A small image VAE, trained from scratch: decoder norm layernorm.
Rows from block 9 of the encoder, named by matrix and row number. Rows with one number belong to one neuron. Each number is 128 + 32 x the weight over the matrix's rms, rounded and kept within 0 to 255. All counts start at 0. Numbers have three digits each.
# gate: MLP gate (encoder.blocks.9.mlp.gate.weight, 512x128), inputs 0-127
# fc1: MLP up (encoder.blocks.9.mlp.fc1.weight, 512x128), inputs 0-127
# fc2: MLP down (encoder.blocks.9.mlp.fc2.weight, 128x512, transposed), outputs 0-127
gate.331:154137171145205128164064137139096194141095175110157082127074115145127133137151074105151142141132118116163107146132115142131128144127125131145131192102061116111110106125129114105156096124121188185164081133130164081090043116106123151073159194111166171186140088084102140142157085155145122133128141073135160127186134110132149128104083133160147150084146123158088105162147082058179112125119
gate.332:123077067157145163141132131132167147186105130135083151126058177161163106085126100167132129095131140080131155127047164126169093171092081089068109121108103182175145141144137090087132153114093114135147190179179130125095104162077098124116111081096122153116161113209105135098158119113144149111102109148104114111148147132112087120145128160183201154109123109120199154085133133230103091119137
gate.333:089145083085160127083139121138139155151131095143145171070142146165083143103116050166154140123123161131146106119131149156082160117165117101132123150092105155160186099192148071134182170092125123077106131099109099162145166187132189147108130135117164130198136095103158193143164108098164145119140128067078166108139142140120126125097054069161141219181106102111117110117089069112117171116087
gate.334:143194086111115102109145143179120111120102115163131088084112104136199066083124180114154098123127197125161115155126196143164128094133157103154132117085110119150181180112131125109191164135166105144178087097109105117117112105110107162096109123178148111170131121144139092174157149135150063088143162116169095082111127091146038110098121119182138152117097187095154157136096075158156105155108
gate.335:165175043082043142161154154155179151157112120163120154128104131134208139110137126125139170144128109082123132137134172063131192116064186119125092115112135138161111193138113155170136148097134151100111177112117096162074154133138094075096120129093088147139074142160157146107121106127138142162174165100096100130171140125020120110066105099168117121060175160124140094086125139203077111152067
gate.336:138116161077152117162113154175166182179163091132136124134069099146144125110131114158126208126145154107142151079119082130114120109091117147169087131119122143110142114110121138132137141133143123128145121154127126133169083113093098118110085100110169176095079154126147149116089123078077150152091149155185087184129112082173130063143175157117131117117143094123143169099153167098108113117122
gate.337:098100163098120143177126114143144096150090105148162116122114149186149196133157141150169162096148093144157121119126138132111154104094126106113157162089128106160137159146174096099143176115131134028106104106096135110113153143155052155086108123125070125102145151093145183112167148128125144126110124106100101152114112124102122123133121164142167109171145161095123107133180100133100106150087
gate.338:143082145156154119150117107153113130157107169128179135108178062156148137142156129115101096166184171066123137180131105100117170125133177179130112148102184179131159076134098122141085095099099096075121137188083134137117141078097118123099106156131153095115148158120128149149134128098084204105129126129097144148122108100105121079160117073138085131127089166093143148100176136133127097150151
gate.339:156157137155179106128176104136130118099081163116132106133126123119095108141059148119150131136076077134092107158147164206131118084087168115141106199146117109137117228122136092115122108113109101161071147133174124129120173146149128158142174121133048113103128122141115196094165141174125158149081175085131182083130172089101096158108132128159164144089118113055143191133083122147150105069080
gate.340:159067177120093120155119109131106097086163109076121160131141145114100188165139087127106159156140109156077161054156126063149105203133077173041119202148151117046165109129078132139126174061149089090116140143122119104155169166124146151098132146130079138145159109191165084131128111106055172149066135171102136170158097201129156134184118170076096117122114092193076154131148156103142141109171
gate.341:072163126066096109082177102091125094155115105144150155105121146133161125131157123115150079094111127134131145164070135126104117080152142164091114116095134187172095119131119154159124136145101117130131087093141130143130110152099112154122146147129144172129077173148135125122081124113162143186117125130130120175132133118108117149162154136156056178100154184114120129077109066123186163120144
gate.342:142159140109154118146116100132140121116157138135109154104129107115139171134149113066164102119139148193165130107093162119078122145138074157122138148160130113171197130157178114116131122154088150118097117138132131135107170142146105111113119078110156129130090123142162131121157099101152135109096138116171121108155122162104073163150121152158121129096100149114117134110065131131143121125112
gate.343:125144055128153106065116140138103129064122110109102149112164116130113125150148144127108108157176153133168117119156146101108127061076093134121157156092117117158188139172081099141091116078149119117109110160117187140180150107107135124109124113130201184126174115131175093140177092172142112112046165104188127101069108134133098177106143105092115114130137121117110131086099202159073132179159
gate.344:152185077128101109115130153127125119111135097075172159141213125130119122127120111136097126134141164182078139105144095104139117150093116141092092151113150143177113093116083140123100116073156103106147100123170123158127154118128136085128110111176122116102125080136149120117169131088145123136105157135093127146120214137133151144184188125114147139179070153178105175139150141141078117144136
gate.345:150161129144127140122158162085134131171170127136092151134123107102157169122150095094121145105141115139161182171124094148139107125142108114087081141101150128104134113103098154153136135096124124120132107079093129098172158074149127116119060173162084138140160153128173139106144135157064135166159083061077107171097147125153095130112113173143156102181084152082171119132135116151133135138143
gate.346:117106151154172107103088141111150165106145140195165061066150168136167174089148089138087115150085038097123067087174115155147177124130132114125145123071143114074107137174127186037129072113137080176111123122110128146143117112186155207127100167130049164109160131136125113157112080124135099150154096137130108175142156112133177087123135111119187125133084184118129146107137133197091105139139
gate.347:184149120076114165111162149093144095103120171057061105192109150148187156122101141079131152124144115133215096218192103074138132056086130139169171104083161240255188107148069112144165156086181145077183127116160085126133176077070105155121109162106154187127103108081110099148136149066155128122064176213096094120118174134133109107115108145148115129094149026051159123069100113160166113101157
fc1.331:170145155133148133166093150178128168148158132112127127132135135156100132169156103138129112094133101115162131134137119153096157134148124141111110124084161162096146171114110156078123056139129131094150077121113121102142098147098064136102145130144088146168087104135129102160101152162132134066124114079094118093169109115178112101122077183131189098119105106156134124181109144095168127144103
fc1.332:134143133117152080128150110090128107109133145111131061158149108154119139180091133147135149097182143119138148107152133127164139117139166185159125156155100139117113065154164120117108117095150157127127150128107105107163135122125170142177140118112137129165122173096138119172150082109158134139129110146108115047127129102091173146115084120157131114123072143107156123139088167096097100116120
fc1.333:129115103157143108089163165097206152139183110140059124109103153108167151114197083108111109154101117175135127092095180183091147145142102155116166091129113171119052134103145180084092138127149134112097148146070102095166120128107096087122215123098129147149128105158130130111119087124155094141141165093109149127140103146139104130081158192193157116154098082153106128061127132171149140115104
fc1.334:175136120093134150103112110131130155085118106131128115094083176130132125106139134104136172156101108126130134150144138101104151111099088130128162180109152153130088111136112126129143140121111148119119146120151195152129163172178093136107137109091129126106150095132150160152076151134171143147157131096113138146169082121127181095138123174074094079080128082163110131141073152125106141094095
fc1.335:089154124141128177105172104097120137147156114109148164096076095124147117143135100112214133128117101137166123186146141143144133135139128145159221161120110133095137129127135101131122168147132143140150107137137148108140179088171113107088152145129136139103153136118152142111161122108121133103088112123161104073142129096160109059085118118048122129155113094052116096126144112156123132162139
fc1.336:176105147172104118106060136182141212147193097161072148093168144152130082161131137130141108163162136125139160138115090082116084103112193169137134129147169137103076205094186162148073098092099183137078120129175138107106177096137136072109088166082139120119113115089124129080094106100134078169178151153231128149136139107092109139146110157115110114135115098109117137118105139073126251124142
fc1.337:152167140110146070101109136101084111131146141125170120165183149113107153083148113140159161099152131140126150096028141110134091065192141114111152095182134147095152131062157097136142138125120095157109112073134106065127106056131123118170126094125133174117158148224103110134096150179167079144067103149121142179108136097177129117060071147114147080153157116176130098138165119094153149126123
fc1.338:108114164151073095105079103188082181139100159114142110099152066161119043146101182171121102189167107166081050116106095154117122137111116115136164157100065154117140120125156110118106119177138183123153065140101132100204122114120179114060090169152114152155168179108141158116145174073075166176123067120166201113171137167098089122174142102179092130138114105155120120124123188145156082143088
fc1.339:105131123128148122141117196154132146121127129116155158117081195124125074152120089078140110100093167100094090140082117112114142162090124139064119121124078106114186091122069096137115180091119089164165080129112177106128132140162153151109119131146124128131185127111159135179146142098157128166141137108113123167118137153103159129105127109114131132128154142225142085107125097139119132143136
fc1.340:055188185112114142132172124105163119119143181140149185100156156149147121119110072147151154169118131064091162112143126141106111146120096128153115123129116083152189119114106144152138061129134161190150157105139145090101145109157159086175154120128121103109122163095121117040119120120162165114154121139120183182127161088107090119126099121170149104125123103115124115136169117128111091091086
fc1.341:139179117168103149116074125243101151061069139153114150137128169157128105166186067132184134139106089144066103173103209113039172091099136138082119064122129148076131119184131137067181201144152166090128217117122189000126118160138079171152121020152136143125084158173172122096124097156124184061084188162169151074151174130102058063147111104066182078146203167084115144160109124043120146097058
fc1.342:184191080178138158106105097197110120077095083121129070096162161092120094125180100133133117116147138118128092186146130209132142148070168120143095131083161105168124138180102111049092142158144151115169109102116135191162157168138128128122098112150108103176129151068148128113105116146127146144206124107115185157084135126071120089138183128152159095162151083132151126121109142137084127079125
fc1.343:107094171153126113141063183149110102115131098086146117127159158145129119067116166175143167111135123110124196113088126133131146153088116085152158099090110121175077136119044127095136124138090164136145183138123167140163057225109109166202104168127122128148095130117142152116079181106091124130126146136183102085171144098107094133131106108120163146129140126120117096125145129119119101115147
fc1.344:128142125103147109167154118155129117099104105151142150098088100144114126120122140156158125085116127073135139114125126143109193117166144173140183157145143123130144143155151113119088127099137113102106146178130076144072125167133160130074133109087134159096108108126085113085111163122144170144120179141136151127087170139132090116090114119094162147143079108109110169074139204129134099096166
fc1.345:094097124081138085164229101124157109120132135084131114114151145143101231164099109136142124082146110128154085111093120141099131112126129090183143125153136147145100119201117122145120114124170156114146150138169125177105123140086079131126117124106122068151068140100111138156122119152167144046055080184090107139081144140143187114101154102152160170154087112180066129152147136108166131176096
fc1.346:133124169136139161132136110152176155169139097118129132134139152113157157064121100188140132076128122097130119182157151105094117135089144149149100102133130117076121090122151105118148085098136120113130121103161170079093121160157091126147119127131108118125115121180166117100079159145169126170147149173146129109110116133149092045140120121112149150155122101111062140140146131108125121157136
fc1.347:106150120148135151141169112050150150093202112114124148166148080134160120141146124167136106070110136101152092135173099140103116143135129146149083131052161169097102145146135131126085130146145131125118096137137127113113089162115138176143137157073121166152099165084122133125102110119137162070133153216158136202127117112171146132160076164078121153107095069145112121176138118147155081116067
fc2.331:178143145160090104159090093165117079230126134047175103055178094144196153182144120135095111096159077130130137160139125162125109220162122139135077127184117096122131088104114095126096147117115119143128130145160186126119070164121153152118122081079098148118175118119113140117118119134127079093111128102181154090150178155096151084129137125129116100145118181096117123122144122144094125131122
fc2.332:115126090170120117167063155188199094098106087120179128113171128183120118072166115150150164188112128120093162138074136173120106134142147143103153132101144104117130114141119185094104095152137048165101141115112110110125111187091138150145127075082139107164135132150084113110093154120156111150109098157155118155140155131090129160190188069138141090134111152054070109154144155123143207133123
fc2.333:140116154151094143143106104177096125125147130143168151171102126112131099141110078122189107116146095119133127148133070136181152119101152159180168107089145086127142111162119131168166126077135127161085059136105153144117132134130152152139114111130149111107103126119105163116109119156142116128125103145151080146150146139120098108084111078135088119126136107162137175168088158095106124139149
fc2.334:098122163100086094128145183050105163150136120139118156178128141138085136088112079106182089147129153098138140153076080042120136125125136112145129105147112150140152131151161117167084106139135102123109186141095107089148131056125106069179165143094091146116078162170084097090140115159128126121100091135123150149108222131151135159173156121146196104178120142133158124102147154112095086180158
fc2.335:112100122108113135097181122094157162133078140103049172125116142141114107107129147139131119157137177123109120138117096171155122148072141038148160121087175123134105126169167072130105073122115086117122152123155181081142114138101181106166153090118143093116120143118134122113165117109087150082180136103123170170138142111184159144139135151145177089126075077154154175155136077149107135120136
fc2.336:107110104150187156129158152052110127116093079113134121120127169172135082111092140158108116104117169162108171116097157126118105147091117120127120163141105143082168120154183117140113117087120103093128142086129171171142117135111106089130144139132094130184097156100145156146157139105125154149122173106096205072129112137136111106106110112161158158127114138140095138141143075165119115120140
fc2.337:134111109134147133116117108226128128095154146129072105088117114089171176176129139130154101134136134121130084091161172217105175107079116142157087117125138107130114153135045146089138122128153107101159070126163135130113119209082185130116137115079138137109180158059136124113140105086164145066155155170171142130170124124098147147158085105134112156072102088142123175154062127139136170143105
fc2.338:161122147130111105112126158103151113099138130160186137179158115131122175165135104113135070138182148154094203081115095128144121103123103140139131147146137127125190125120128153119114104128117137101167136134104144087108063089117097159145179082151155102141090108141132106088146057161146103081133145158092092168142173152120159075080126133116096080207180154077135140135137107134097113149066
fc2.339:089063128104133113148120139141139121113126124130165124171112167128110124165148181150174150174077160156099111145125103081147114077102108162088160109098109137153149143110096137144113080091106088123145117175096130139115158148150143097136113154182133122125125145112177086177138122110116112150104107106100100116155101157155159127110082162103094166124169141183104113125109147120069146159113
fc2.340:095168158137070113147123125092166180096129141087144116123166078155108144156100098147182150126110129149133167128134133126096109211072062147129134101094153104117133075101072160202152116124151135138143140123136141099077176106167180147142133148145151121091153166144107058099136122085135130151153131161112125178118156133099077124160141129140136125171119100123094093169163070112106158067079
fc2.341:154148172121182060097161246153117141154146092090146080119153186061118213073097139197138082211109050105160186152105087132196255136125060091255148125068074095140128223050143051138083114143028092201093113119067219147127077137042202105120100221087088109114204113079171173098025058143136124097028117205139095163153108128172168221082123104098080143160031085141121047131055122240159089147196
fc2.342:108103156130152067147152160033148090149077136135083148149087113169183127087126140167143143124107161119119148102089125121110136140184178158101172122100136176123133197070177096134136080089108091184116123164155129121130116153115141137128140118115147186108095129135137149130201162160143108182054062114107113052157152080155120153113110074073081145135138138140081163125158050077090162187152
fc2.343:165104118158124165175147093146108122104120156159086143214143139093130106145212132178122193073122119102083079137160083083086072113152093140080123165126120096128148119127214141129171143056126118117091168087124068106173160121161085127143100157113130067081075157122083170119099198126132208064146097120090094126127129131127103096139118171159138139098217144158166147123167131102101148203104
fc2.344:098205118084174131104167134097147172034085143111119158186100155117077087101092129122140086134145180162118137130147128139117154105128118135139134173132104146136110135147193122088115089117105153131106111115122107127150093125127110143070139074167147074163075124122092167215093119137067210121123130181130113085090109192172162145146128141123155089128159084155133155096126135128193132074140
fc2.345:121150058119100165117039154197120104172112110141087062147084102179235142185122131090063163136084132104104138095139114220144092191143119180145142101065227099118123139125032180110083100159176138171131115105132151199113154163121142091144163160096123132089157136095134099115156121072138117168203176112177141091151068112107196139146149078155072154137103114151095130158105125128121117125080
fc2.346:116071111126128143154173091117147142148115102153097194150097103154120135198124161082207153108121166166119060119145149127100138097112135140124135132129169114152111110126123140145155106120124165119129163160130117094071146148120139111168179059173147066126123126149142085119075142075139171097108130156132091110121125168103125124111105199111146095113114124134089188163128085142129152081089
fc2.347:141150152171154184093186073097113133124165152112100146175093100153164098092123135087169168142118088096146110168112148192168115100108122105146122206056135101135139132135122072144147142116128116098170064115104093144145135172117080159109111139111140119108150127156127113147163151144128143133100130206109143116134085135108164160183112131106138093105122128087165113139112106145164129094142